python train.py --model="audio captioner" --dataset="synthesised sound scenes: up to three everyday sounds over a background" --train_examples=26041 --gain_aug_db=10 --noise_aug=0.01 --n_mels=40 --hop_length=160 --input="log_mel" --spec_augment=false --win_length=512 --tokenizer="word" --vocab_size=93 --encoder_arch="conformer" --encoder_norm="layernorm" --encoder_activation="relu" --encoder_mlp_ratio=6 --encoder_head_dim=16 --encoder_fused_qkv=false --encoder_qk_norm=false --encoder_inner_norm=false --encoder_moe="soft" --encoder_drop_path=0.05 --encoder_num_experts=8 --encoder_moe_every=2 --encoder_expert_mlp_ratio=1 --encoder_slots_per_expert=1 --encoder_shared_expert=false --encoder_subsampling=4 --encoder_layers=12 --encoder_width=160 --encoder_positions="conv" --encoder_kernel_size=31 --fusion="prefix" --label_smoothing=0.1 --decoder_width=128 --decoder_layers=6 --decoder_norm="layernorm" --decoder_norm_position="pre" --decoder_activation="silu" --decoder_mlp_ratio=2 --decoder_head_dim=48 --decoder_fused_qkv=false --decoder_bias="all" --decoder_qk_norm=true --decoder_layer_scale_init=0.1 --decoder_parallel_block=false --decoder_inner_norm=false --decoder_drop_path=0.1 --decoder_positions="learned" --decoder_prefix_bidirectional=true --decoder_connector="mlp" --decoder_tie_embeddings=false --residual_init="none" --optimizer="normuon" --muon_scale="match_rms_adamw" --learning_rate=0.0021 --momentum=0.9 --nesterov=true --orthogonalizer="newton_schulz_5" --adamw_lr_other_params=0.0012 --max_steps=2800 --batch_size=64 --epochs=6.9 --lr_schedule="wsd" --decay_fraction=0.3 --final_lr_fraction=0.05 --warmup_steps=140 --weight_decay=0.5 --adamw_weight_decay_other_params=0
Rows from block 4 of the audio encoder of a small audio captioner, named by matrix and row number. Rows with one number belong to one neuron. Each number is 128 + 24 x the weight over its row's rms, rounded and kept within 0 to 255. All counts start at 0. Numbers have three digits each. After the name is the row's rms in percent of the matrix's.
After each neuron's rows are labels from the 100 clips, of 14976, where the neuron reaches its highest value: "loudest band" is the band of the loudest frequency at the time of the peak. Only what is clearly more common there than usual is listed. The data: synthesised sound scenes: up to three everyday sounds over a background.
# fc1: first MLP up (encoder.blocks.4.ff1.fc1.weight, 960x160), inputs 0-159
# fc2: first MLP down (encoder.blocks.4.ff1.fc2.weight, 160x960, transposed), outputs 0-159

fc1.696 098:120112093107084121131137138138141103133109098150112110125105116180128142072123117123096136153136143104081160146145114119112094118110133153137104125173148136144154156120137100139089123097137140143176127131136143122192105137132145121128169113107097164162183144104127137132145108138129153091147179075148144162118090143090091116107133159138126144136136120107138083103114151133147098145128140095148174103162085124093148174092112147174131137104146134145144120100145143135124105124097139
fc2.696 087:119122162139104098116134151111161147144155120129126165092100158074092122107130093154152152119144153110112119146115183120184142126134111151082148102118117104121127106129097140148120169161131142114099128107124124149085089176129123130128175121147129099151133130156129124129151103072123130119124094160085126149102151110136191170124085104072157139127080113132172128103107113151117121141081114151130124136122154123128126137144131131127134115110150113114158102162109149178152109111152130
loudest band: 2000 to 4000 Hz

fc1.90 097:129157133136089107115122122156136111130148131117151108099176155124165140142110146096096139090122114116131125129063099115172161114100150088111128134140127177141177154100113076141087121163131133134126159095134112118135110111137142150164120140106084128152129091122105145123118096094146096153104141103150153115059153140148191114108168097112132087118110130116089139122127145126127130121129119086110134110129147144161181126166129149107112112116150145137116125124095137066151143123123124
fc2.90 117:113089094106173105153106128152158157112139139106145128134114156151132097100101109135136129141112110118138165188127107153116111119138134113151185132168146118090115121122203127125138140128169144149152119163127080115147116097127115131149159134122129131136174151102127099108082092124094130136164161128113133124137111076123144093166097156094127139076146136122093149120159158144114173107099103127113137151139142110155169103103124107151093137109122089126147151115094098154124108124141115
loudest band: 250 to 500 Hz

fc1.20 105:153160103177121130127145107154132138151112123127141144180082139118102139158151113122159167118124153128162123106164115151147108139159155143140127167114126084114184099094102100139101128110153127155117136144129115097185129135096116116122102118156090142119134123142101114139072156148130154135111104166077115128102114165151118107095174110125152082129143114122104152088116119156155151160116154136121113132095168133123120107098131102118123114101095112091120080143097167098112127150153144
fc2.20 107:122145152126101139132106164130111107134107092128104141117116097159152156161116137132116144145110144092103138147136133135100138136114128128143115115136108098100097099127098113208127065143108098141119100113126134130137137165115134116145141145089164087123141143145163096095119129101151110124121149131138169169103112106149128160127159104107106154159094146123169147146118134151139095116144090113115127105126137088160142093166108181141097076122129122144145134152191098180135116120176100
loudest band: 250 to 500 Hz

fc1.620 110:130113137144125107086133179189110115102158150076169135066150108163141112167101104104124108114148108157139118106110141138106100141144144092176149127125132153133135158118127115109112133114096107103115105114130138112109105142083102123160131127120137133087118146137089132148187135103092122102172147128121131093139147165151116129114176205116157125114173131149104124113129127099133145109133132120142163117128160126116176150131175136109126152094120121096126134112106123131141169121113159
fc2.620 122:164146137152125122142121136130118153144107151144133115124105127146132110132134083115106077140130125094144091140105105107138131134128101104131117135124100120103153106133169151112089099129097162128131141169140129187095138162093080150138132116122124109174091104092125078104096145084134161110156153108128130104133138131129107104069159122112140121158129107103131147146173157108073145125102129174097135131173127131167138131180123133149167145088148147140107190115137167134118122118122128
loudest band: 1000 to 2000 Hz; 2000 to 4000 Hz

fc1.732 098:153119145134117143157111126125102142161104134146130106125127125142122123108129106136131098113144154139120112136186159091104129113165148073093108158155149143166124152138142117081108108133124144083130121142106159152101118139129136136145137130122143080099192137130136144165116155123110196121125109107107130164158121116147140063119086096121130116145092117129131108145088135106127149147141072166158170131130129123122132110151112131142157164143189115073140122094114161126160118163101117
fc2.732 094:111149106135156157110121167151116099079125122106109119105134139096159148135122165104146093169152143069132146136109110138139120146110108142114125107128098132106098123107083127135129173127128128168100112107124073133128097142136148157132147142149130165144133203134154145148137098107129102137124106164103174129121123112111100145108194096117121171126143131177116100120149144126102106073086148094117133141105125126148124144134147180112160103126117127128146181128158125128129118087103114
loudest band: 2000 to 4000 Hz

fc1.605 101:143113105092102117154110113110160120129091129096176136111133078119110144172136116149116102098177111141151101149132122122135141117104161123117148114105118117115087121098140168170148130199134090133142106103116169125141122149144159156096134122216119109117156164138135121098096158120103120107099155135128132177154120122133131102112170086162146140125128160096126120144101107100163118134127113147091136123158118144143134166148145109142167118090130092113121125175130141119115149138152131
fc2.605 074:114176143166136117125108182121161099096119144116124112111129074109132120139116169131117117130148100143095098109130094120126137133123138148133095112129119142170140132135130130124163140132115104175162108105137086113150165115122115111121117145112158119123162155153125112112130126121088108139111137109138184113113119170160128151113154116118100158100141088119142098122129097070078151115145145137179125160160091151101122148112092088143127124118120157147073113135153102181132132197112143
loudest band: 500 to 1000 Hz

fc1.325 088:116146099082132106155142107118132119113142122111169131132118139133080142097127133133117141148124116175130141184115116177109098131113163091118145143125122114110148109154118162139120120165148121139136123146127081104118123119157120114083159085104107181144159086100110187098124128131114128178169150134134114136137141120138121125167148136149122126136111136101140164073195106129156099172118119132127122133075116122098169135139146131122135083166122139091147140103090131084139124156133144
fc2.325 107:140091154117121100115127137113132154123116098105073105104121143112124132140125131159153134134142163098112124151114093086131159111114169141154164072105178110147104165146163130071117126169104083100155151113096158143158153121110126109155123145146112119144114117115164124098135139118108125093110119126120097174124124100144142173133150176092150166184139147140143130140105136103092126073145129138133133121133147111090126102128120101131124145114132100130135124128147131185188127139160101
loudest band: 2000 to 4000 Hz

fc1.368 107:142132112153174144109158119126117101138108130096123097112158121154116158190126104136117154124147138134151108176150101114091107136149122118123147141121063158091155129130113161149114110130131133131166163134069160175144168162117133105104124108118082110122122130144123129115164193130114175136114142123125123113126139138171139148098143133115103071102114130122142158128161132110139157109089111131078142096124105118094080102142140063134161101124131143125116138122135142121148098114148112
fc2.368 108:141101137116080139159117127143161134156145146175181103173115105133108098119088137137136116143167146124154084129107119143141070129115121130153161130136134122094120138098097115151102123127075130096094135104084116086167155112110093106128122103109167138159143088136124118146151103110133122077133126132117121140162117081153137115136164133131153144151147132098086114128132123137111123134169125073187140171102150122125166109098143146102117145132123122131135142148097132134163149167110165
loudest band: 1000 to 2000 Hz

fc1.396 102:140128101139168119129128100144138177092159121071125089125147130104115135127139157116119104099166182128161162162117122138156154126090209106148133144139132132127083101168139112150151162100114126145119117108113120140114091149128143135142137130090112119112123142132105141099090110155122112131096143149082146126116132136091152090180128114172117121118145147155139090121151159120128143092122157141141156176128131114145116095135157098087123090128120119096136125099172087101134136117111161
fc2.396 092:114150122145148099120133143096117107113153127128133152109130143104146125151105140117114086171133101122146099136096101108156143122162159155136120114146124158136166095091115098140089134177126080129106109129115180082132111112109125155117160095116126127140150123091148133136137164135131159111134092120151061160103109088130141113162138141143192152129116108120123136107138104153141156135135106143147109144110122140136113129101080211145156139104076115144144115153129175146113125143088105
loudest band: 1000 to 2000 Hz

fc1.579 104:108145114121153051110101130156085134126128152103149166116107111138128127115195140158157143095130129103143117160136144092143082142124127116102090131126125080113127102094114117117161114135110149134113171118118148150155100124136111118153168112160107080120122143142109126070097142148134150149137126129141136095180146146137107128135130131117147102126145106150087117139157140189132149146170113155098127147104161127074143135067135128112110139177099147122119146134167114120121133154143117
fc2.579 088:083093134143107147122176141155165172152132105170138132158147153156091121127108152145107136196126139146134120092069116130139127091099152120127119142146164180128124167171103112115124095097109129128147118084127165134132141147099163128132163168108142107134140094150147112121144127105142130097126095132142150135098129130122129103081154113133126140121170141132117143131097067105104105111093130135160141163148092177136141101152092120119119120094148091123145125142101136107115152122135093
loudest band: 250 to 500 Hz

fc1.618 091:111101111138153143108119171135148109108143168110135148111152144116110135141109115156137085158084122147117103118096135103099110121146136091161121076106124138133129145133140195088121104133129104139133158120119115092116136075109082071160124124155119121100168115141150160142112131108126172160130104138106203142148083118157169117130144158126122100095125112166139111143120130146177130105109113124117137117142073175126146115161115114173091123158138116127118123125104092140141138144130112
fc2.618 099:133105128155119128133144084173116099113116092116150121151126162141135168150118151120102101097145126124171103119155116126148126144119153134099168106101151165152163126126089099147179160129124126078151101147140116125136131166188136154086114106120109108148150119139116098162159124179116137111093142157139087090109173140139159141123119079140102138147119181154121126135118141143150091145108106128146112113122135128096144112094084134106088149144128087086108113134121133100136113125154088
loudest band: 500 to 1000 Hz

fc1.575 099:094124166084112088134115117136121123125128081158143122120171117137098141099132101169136143157125174153133132120144109104126133107146126217158150151101132130139177157134125140106132168154123101147132099111162129097124101128099164158136115080135124175110143104107106147123157127105137121090143144133051092139131155115111136150138108158102116097114112162130115156115184119123147111099110112124112126120111109128127121115124145129141195101088158139115143129106111105109104143137153145
fc2.575 081:130152161102140084100082116106130152103083112091105099103113122112127133158146107125164114141126076130107133146148088116218131095125098104153120116164126137092132128181162154111109130158137092137112117122187111146131147158137129158112154143167123132110109111158154148133101127131111123141140116086128132129156137087138116121133121160130152105138096134136183145078094137145090112110152109159114149121137121170139129147131124094130095138143151168090150133117133159144160137129111135
loudest band: 2000 to 4000 Hz

fc1.464 104:180149132105177117153121118114147129109161116122087113140139146137100149131149153150150138160138145092115133146100167087125088121113108120074143159165124168115101101142129089121155133156094117131143125122130100112118126114146162130138129132108162127151076094064097156103133109137112082120114112107162184138161094091153100102147107113089130134125156102146187126146147119154114116146122117126095155140126082141151151179122112120093124137118125140139093163147122107129145127143127107
fc2.464 096:105088097124132119118153142111118082174174127122112122102121102155141099112129182084157105143148163142167103114103099112095162118105140114162121132115136117135094131108123170122123120134123115116152159135087158102132126158132080128127129074138186160167161148159118130129126132156092147105162108176096120131141113124108153139142173156125128141156125115133096116094132127111122116107155115142142144119124144125120101126133128174143130100114074150147166080150111084133095114147101164
loudest band: 1000 to 2000 Hz

fc1.456 099:151095133123141172125168103147162125154145152130071114146111138057105057179105142137141164123133147106153121093117149111110096108111119161133114164086102128135103123099142162124116082097115128128139129142120124144112141149126104137142169091127116118076187135099106118116134169155138074150110134115119125128145139119100112097132130112143108125130136135146132096099116103124145116181129106098164096179162174144129145141114119137121151129132148124087143166105123117112150132125148130
fc2.456 109:121127126098160075135113162135146153102137125105136155088164177159102121132120119125149108147107144112141091149155069114123163114130099107123118125159117150143115137113140108095109124137186104118133154141130115149146107100155101118099098142088151125133110144126152148143100104115159124149092171128175130165131173190138122183164118147117108128115151095091107115116148123141094136114099122141123122114109133116120143096092133107149094130081181137152136115141159123131144109094103178
loudest band: 1000 to 2000 Hz

fc1.625 096:119175144134147115183087151136110121137103116110117119119119139154154128111108127173138139129096112156134131122119099156149140112129091105140111115101109134117126172078150116131142076144083092120123132156131123112152129134101133105126118160103132163100159160117098166100172115158120104135116117123148129120097118122163161103093125152109140096078204157130112103112094139167183117105123128117146181171114112073127107100134151133097129141119146139096127096089128132126129121138149149
fc2.625 095:091101141160120095085150101143113163110161105136105113156100147125094154162125145122150090146143146137123115156095109144145134142108136168093158134159131143103174089168140128091111154149142130134115150118115175129152129136146095141113141107131113119138111140123172085137079117103127117128103131105084134135134116105078125137099142113126093141161110121173163163164120113080119095153133101152107106117171174095125153139123181138117122128153133104100083133155101139151151121093109127
loudest band: 1000 to 2000 Hz

fc1.720 098:168158112161154105135139122126190129102156121151109132150112101164112118139163122108114082114160188100103083147114143120115142113128108106136148119114136165108126129105090127081153129176087110136136148133140098148112141112158133158131095129102111138154134076102090145154103088134134114123146143091147161137151113153123127127164107115128128154138156116136137133116105144100173107154175097102130143123150154100131139100122100139111119114122132096133079166108104172090132183109128158
fc2.720 064:109137138133145134122140136134106135141112093155121113122138145142155093119163148147148160123096144170183110123147107182100109133121166093172159106124116113122123134141111104120081091104139127098153126108099137122109119167121123146120138145148158115099144113155119112108137102122122164128119113106076103146131130159127118099174117111153134150136104105134172125049101122126084087118126131099135123078067118128125080164122115133103168150134118140117140135153120121138180163185124131
loudest band: 500 to 1000 Hz

fc1.513 106:104137139151125121121142141093115049103120103165163131177164118137091146136111155134150123128132117120119145134096142158146118144124120106118130150094137119098116108101173140114142114151121115119151174200197123125105116168125159136142115157095143122130168121146109146094156113125134115118104123141126086138147130107093145172121123103139140087162147137090133121122129140150171130137127101110117141138114120083150153104142114084103089174149191132119130144127139144153081103143131148
fc2.513 105:152140125125136123129121153149156136093150120110103147047143115141119137110148127135146118140125118129119077169163136137120140137144119153147114163149097133101133084165110092162106162114101122120132088117095137140118134175101093129136160137113118119115097133136175101161096130150107120131148105122153120161120113119116165084140072127144156174089141108178128120110111144158134132130140155152091115158125117165165131144128104178131100106132135159134143092104066122123156132129076123
loudest band: 500 to 1000 Hz

fc1.656 095:096167080117078145111108160150134117129141132090129125116125170125129145106112148104150127126159130146081086103149106130141122076137155106152110140143099146144147133115136110157111099145084094139153125147134107124153131119100139086151123154122066143155148148141138057082125122131142129174163118138094116139098110155114138109134104135131112104109143164130145106121107167161152139148097106157110149165118138103108149135126130188112078099139161142100102129132131139142121095176129110
fc2.656 107:119128158141143118128146127116143138147101099138073100122115098149080116165082107152144134128158118132099136135106127161158114112126176130137151111110159148130190119136088144098176139139159154149077148113126142159159125147161126145110171105129111092093149121113141108145112085130148124110060116100142138103130077117149165153128116090143106137144135132158110133155117124114166130151127131148132140129126055164077155143139163101142131122144087103118137100129115112135148133096128135
loudest band: 500 to 1000 Hz

fc1.27 117:155128144123104138165119115114129123202171153111139086095116120158095141145153147130137120108097133110142163078094110142141130126108124183161120124131110156147156086123118136081113148131132129129128162135146101113129122138151109139148148095117111162172144169148092115144147191084094131117140131150147119152121141130121115144124155170125147110177149140138133102140126116079147177079110147101113153109103146116071082109119125115108120125148107159135124155097111112099131122147144157
fc2.27 135:113139140144131140074152150151144156074110131139112145131168141140123137147114128152127161142154151180100097196138138141115076127141131106092127129131085089153135127136170090131146141135104139117102119180127113147129109181107133116124120135140156095102094111124124136092096090142151099182114162110087114110141116095122105128140144115116087121114096118111166153132178094161126058123162131136096113147147137145131135124138139142145143139104131073130141109125134155129150147107128120
loudest band: 250 to 500 Hz

fc1.424 096:126123105105131108103139135130129123092127113085134143108123075130155113133113113130097203135138123138129168105103142108127087117098119153114096139165113138143126095155126092125155121147133120162133168104137082115128138158150120150138128104129123099140106104110121128109085144100105117120173156089142158156129161156114112153119084122088074113136166137124142106174164074112132127151104169157103163144115087170145109101174139114125128150163126158145160145165120156130126145124103124
fc2.424 111:119139133150121168142147145094116122133147139133113094116155120133116130157135136158165142119150166113110141156144097142116162128097091126091132101124131118139142107107071158155128084090118120089112127125144182109096102130172141134115150136156110174180141143137107161175118139131145109120134079138113120163097123123169120134142112106112118097105104164118110118129116171141117158083189106144123119152120086126130097106151137123120146176091138136115100106119118093137077110163145171
loudest band: 1000 to 2000 Hz

fc1.33 090:124117145145132154123111121150128128100095136121152190158130148152135146107150145118138145154133106141165147157084134097102108129164137061126165129102153159128120134140145133101125140105128077147099137135142127133115110105110111151133125167088137165137067129084140167146165154126130097160109149095141111130108114143102079132137146156118130093062106139154129156142113115103123136110086121127134162126089128114139157166127140151184132120135174163145131110120126144165106136126131070
fc2.33 094:119152103127131138129087110129130113166168127116106169125127123108123128124138147129150104105145111133103153078170185154127139126100087111152133170087118125119094118134111141156146158155144169099103168130161138071140130125159145114158112112118143103124152151156137110120074121094103176090141117140091157125115177141099120132094117137139099136139159148085090137141140131118120126118146116159109129132150072112116158130123049150119115159136139112136143122127168104148121103141102157
loudest band: 1000 to 2000 Hz

fc1.390 095:076080109090139150157153178112132140110140105121103072160178137111118184125119107165108103151146095139199098124139145107133134177146140165127098113165122112130135113112147128134121112122131116146141134126129130111147109167161076145080118110131104170149125134169127113115115147123122091144111146136115139101123109151081128103106129081103113132123122125120145141129092106140124154125144145137121142128112096113119117146127113188168135107144141153161156149095087149145122124168093107
fc2.390 100:127175146137120133119154099119125155109157123133101137123139156135102139156106133145136161115141106115102106124177151134129139107085141109103163135087187111141137141134095175056116126098159118101131119108110135137170109099111151084135138101115067142136161138098156109127125161078156137138096154126154127138106115101127106124100124138070146145145137155123113139135150141160144106174110169153141101161119120127090123095128136138124128146130107115137085093157176137076131105156125135
loudest band: 500 to 1000 Hz

fc1.327 088:102142155087122114124095152183090120106127144124111115125162148130148130169132142143147120110104132160103102174114118142174090105129109120132108131103152155162177135153077138131114102124125088116088139141137151143145089097117138120117106104166129107140120104135146139106134111142125154107132127106140153106138090153178159123175114092140062094118147141108123165159091091130125110108121062132130120138150117154141172122131135104109123129183137142105138107108106087142105147164122111
fc2.327 101:108084130103139183127106103119126133167086078127151118134101159086110162116147153092133087142103090127147148088107126148117138150122152148120128113141108089132091139080147104173114158126167165107154112096159142098114134142120151100081139094135146153145156127125136129175133138143168110145111141124136133103157134095139144143088097142128143119153136125115127150139078131118119127096100179126145164089125119169124169158114136147144085128137144104088123118158105138113174122116130136
loudest band: 250 to 500 Hz

fc1.592 098:109081113154118103152074093143132134143159165136127122101107113146158114130141098146085131146155176127103126174125090110152101107096148150113173157155133138126183114125130153144142167154122113146120122163166118121132117109146117119140164127151149115097117098144160099111134111094100101098158115146116109164151146111139138156131127095111127111104125152120145092101110146117117103158111094162136186153118107143135124126131063118127146081118124100117174163151162124110087137133096128
fc2.592 089:130169147142128141082133128091124119096094118156100108103112140059113152100160098159135117128148101136138112081118188117129150143136109128138096101136150119112112127136144144178134106076139110130103132150140107111095121137110187144112138135148147171117154130164067166162131097105136131112135153136104154140128107128089132145111115083127134160099120145165114106103111100093124141129111132171127148141125101151127155182154139147138129117139151191142120132081114106130138123105106114
loudest band: 2000 to 4000 Hz

fc1.161 102:110186046144108144144141092150118119146129058125159074141146145114125135106114171128140140117151071103117128109094115136170112142130106133113119115143094161142129123091108138135137095143140127114120156095110103142155096120141116099118157158150136091107129122103103102113134116104136101160150138119141130093122140122101142151125133127147160114152156142131194138114134148179170137130117169116128152076136098152117150130138121152190151115103120106121132159139133136119130115173133104
fc2.161 122:111108121134115136114152137089146153165166139123126098123144085125112100095121118139140123105166121170107146130105128128169089101084120110129135089118163147138180133145134163118164123111123132143099094124138152091162141146134163131176128117127135122120120130128147160106111093124105119119161077133168100078123115109165155135140101111171083068169166105168114099141103145120127133155122106163142106170124107110093128158136123110123133185147121157147128149114097132153093117112114127
loudest band: 500 to 1000 Hz

fc1.382 102:124156131112117117140156109146103123123081087137107162159118115158141166131139123137151149151146121083139098127147109107128150134122141162161190162127126071125120153139120130088107129120117122147149114161148151098103125163069186184131115090118143143119096116104155162140155121144135144124140136127075144126095145117128132096182124111088136154122112123118114114085163101173140090132125110146131158119135140124062117107113116169132156125122149109120109078120125107132121151149105150
fc2.382 101:088166090106120129072108152079108115127147110103127116100106133147122134124161131149101138106147127117133158165145127131175141089148091135171121123152099116127089145114133124113127169117146146120111117066118099137123133136087118127104133144129124164093166123119145095129137109112161154080107114145128156116170180133142137149135128132136180120155112115139140130117105112137135131090147116137096186159137102156157166165103108119107141094149133166136180099127097153090133095109123101
loudest band: 2000 to 4000 Hz

fc1.475 083:096107126104128111084111143099134135169152157103109108148105150120099131106128130131151141168126131157120101130133059144151127081130180124137146100123121172117131162098110155129177123111151115097109161105137132095120145134107138080182122144141174082132123140103152119112143155105127152164118124170106103107123126131105133109158153122118137118072106113138122106112141196131132117163115120110144085152174086097139169120112147104109133099161118120143153126097125133093149123141134146
fc2.475 088:147123122113147138139166128126102117109103141153121108112154143090104101133127126129117094082158127126165142161162149104105105115117127106148151151089125129145129078095105108139165141129104123132129128140148151143150127086142115133091163165113097146144116153179102137121140105169072089157105128124169181106109150092134144146097119082138116118161131148156132164136121090156121133121135140088117145153092137120179159137127103112087132170078093152126127112107127165144111144115168156
loudest band: 250 to 500 Hz

fc1.451 099:158131087116118113149132096140144108156160138132129148127130132139146113082145175152156160123103123078154069184135099104155116158111110104133165095118114110140141142131112115154130124134097120115120145143132153118100175141121102096144129083123184185114146116087138112147155132086155101123110130106170148158117092114129140112107100131158142084121105160106111116121133155108164147105115134126142146150114094156104151132074098154075131118094131125112151132145135094147132131154134091
fc2.451 092:117113130135116134101128111101092112125145130124129145126107152111144141148113082142124102107137115087131089142125147100109127126176117148164153110124130135116127158123134131112113137173137109159135164147151127115152107125160112162129111140104142131136106120134149135090090143142124130173160161151100092091102137181123139093105152126123132219160150119171120129164126134123117077141166087112130140087124120091093147119080144132113095077109101144184113123123137166081151107115136116
loudest band: 2000 to 4000 Hz; 4000 to 8000 Hz

fc1.360 105:126150126117138101120105125125173137114133112125153112062097124131159132172139151141132138170133113141156137127112146128138116097109156129094102141157144116128131139189107156112113155125074117161113148135124113147123100115112124103148122070110162107164161104099133147150124099118109125115114168152117137114135135129189117108134112184174163136104106125111112125149138109117144124130130176092086121166106084124110114135123102111095141115122149138105166158107084085103103171082141152
fc2.360 093:134073113157152101090099064107111105088153114114132125128119191128121115135145108120165117095122093118100100145081099113136133134099143134102161125126116153157124129166134147112122127144150095143121117138131168108124096127153137137103135127136124175131107132170108155117122146123089121159150127120091090134152161113105154138140128136121156112169128121135147091094137134153128129126103133168144113155168153103079115131138149100130088164165127154106145083096137197144163162123130133
loudest band: 1000 to 2000 Hz

fc1.701 110:136135124111177147100157146140105165138183169114106126084125107160135116128144132143114135170162088155132128177120116107127176133157119161104072111112130162118133126113137123087094096107115098158164127102093123103160121180109089168148154125142121112128144114152105143159104117165157133118115132142103157136125108125119097103152136098160115093126123135126101110133092130159144140170099143118130114139124163159155126128124103096106122115106183113102162127135086103143104151093112155
fc2.701 111:136116126099080119139167113148159200138134145114146117168125165117118103155125129126182170162120155107137144154116127113162135148137098110121163183088132144166138123090124080113087135153118131072101113146170127185158116105140142152099133161078135136151136130120149114120143131155131160136118122100093141180117106128111166134111109151132104106095123153098113085100115112145141134118115106099096112138103083114107128120137145114116153152102135135111088115140171133126121125110134128
loudest band: 2000 to 4000 Hz

fc1.383 104:130096109083123097151151108104152126086132130101156163100133161128102131133141117152144145180092152129093159133107131131123103083114128163142085124084134138191167121088102125099135129128150128168153099137120099115104121148142171127140106151104132147117093132090118146108169157128136117126156124110133174152121143155135099127122127093132134065131148137145149135103148162152128101113136119157144118121145119094125133110111121131108095121140111091139111142117171145069157079083144165
fc2.383 106:106133130155129130110115158126099116150122097111110097113158167111108179141137154124113115098100178180133109179127125140081114101095125145114078148121128091137163155112149119148121167164130143089133103106126081154133143111144160099126150121139115106145132124112113176117095142117083098153120132128103093180085128088152154176107126134143115144115104127122145117110113142130121095139135137103140168123103120126149110164076141136159150111112140161141153136150126131193136101104153113
loudest band: 2000 to 4000 Hz

fc1.601 105:133088135114096102099107104154122087047152166117124146117101093097128115183124156157146158132120158117142137108140131103126151130128171144084106167129160107142172141127134135173138138155109136143169109150167093149121100158191144158106102119136124163144108092104115140103144167148129090120153119134144151169153124130121088099111126131154135117107121108111112120135177111129114103129143133093152105182134128123114143141140142132104118143131099130088111111088129131120123099092136106
fc2.601 116:120146105158169138104126164108116172121097111090118133105147140145077186113156120126112122135142130127145145148093095132132145113101103111178102136130111157175117156126132121123124100140138120080104136082148116138144163149121212110178133137130104123106150133131097152122137103080131132126133132141132113131116164111157118174127096124100097092118139115157158117103103129146108153118145128182112141093088084100119110093145085117163137137141132157138157134141110177127130136110109134
loudest band: 2000 to 4000 Hz

fc1.392 097:147106170127118159128122118152120109141159094112120118114100106157151123137136144150123119125164136114135113102142128143113096129125149169118127095126118149129137097092154166067118141162097131151151117133132102155097090138094120138107068141132143146085096106159131146120136109084109133111164128167108147158193128103125090132121127180108077113113077116108089159135134148152194099127125107151114140127129120147117174104124136165103170177102137128147140126104136125140097126104138134
fc2.392 080:120095114088085148109154120093104112127099123125090131137123128118139150106107095114147113103108109134152142167138115094130104165162168133151120123160125087138081105172145121117104090093166096117129141144152098128130095158101087132139142132120151147161094104152145141176111161152087149115136173118144149094155095139162144125115119119119097123100099169100141151113138136113125091102165120149110151171118141138147155132153163122080158172141129127098165119149150157115163130137124105
loudest band: 2000 to 4000 Hz

fc1.476 098:119113107119145089145152126136118120096114115131107150103152093146155096132096126122125161129139113071103128177123113127147110178119152145134125091141182097129131164145127099131118161132131105150109118130116158100108142138079161157149177112183114162122134094132132149155169143130140117107137112119110125120084132141109148091120099129140139208127106110078086130136140157108159120127161121145079121119138090145095121148115155156109151153158120136175122153110101123136095139156120105
fc2.476 112:163160146150115105143163139136129086124094098138127123103088143152110132137121083129111148060115122100156166133098106110123121131166128163138141141140086125152145103095111144121167076125148122125120142104160117116141127113136132106150104128110076145159130147117118124131132063123126156129199141141158170116109145160149158088084138150095135155127088129111126150143113163146110116121138109144115153103164152105167157156142107101135122080125129131133146107121129135111138085076151131
loudest band: 2000 to 4000 Hz

fc1.574 101:136130068125175140130190143091128154136159130113099102150150121110111120157099142136121121162144110149165091135164125108109143118151103129118139085088178136108157115141103181149095102137122122139175105110062151166116119107092144173153150091168109120146161128141115099122156173156124124099112092144117133103146138141086137118103113131171122122145117144113125127104113101141111147103134124120136151131126121106106145128143139075107149132130148132106112134174083109140145146157107152
fc2.574 112:126120167081072140131153117120145154113093125154133124120124157130135126111142128097153131146163172116090099116093124105172063123101145162113126158124097110127128143113130093103119146133088121091137149155116138114141108118168084117125148104097178130120121163118179131146117118168147179163086148117100123152121160128138109165146118143131111132085141156105122093126113157101146152170139140117164096153093099110147123122105156150124099108138161092118146121140161150094131129135111153
loudest band: 500 to 1000 Hz

fc1.761 099:138105140177152123146125184130144132088131128122141168118150147135108135143134096134116125120143074085127130121127151090144123146154141127159096148153122146130132165131118109079120120102136123147114105133083135120103148162121139101127163115129169120162113091100153091101165176173081141122118159145142095108104128158107148138131126103086121134137126163142148107141115137079154109103123103090117144131112111155141110140182112162150146105094082102094112141119126189135130132141171159
fc2.761 092:127131130100074140098138132142135156126141185137127147167133156174146119144106148132082161127147163149109144113144138171122108135101140108117163145075093118094128121155105126120127125146136141164115132173167113124149152116113133152099136130151076112118135105151084091126107118109129140154159129090131131118160104081112113109129116093164105135159111152122157132094143113108150132100120137123131121175161097133143114121110157105100139130177148142139102151136173070115126136091067106
loudest band: 500 to 1000 Hz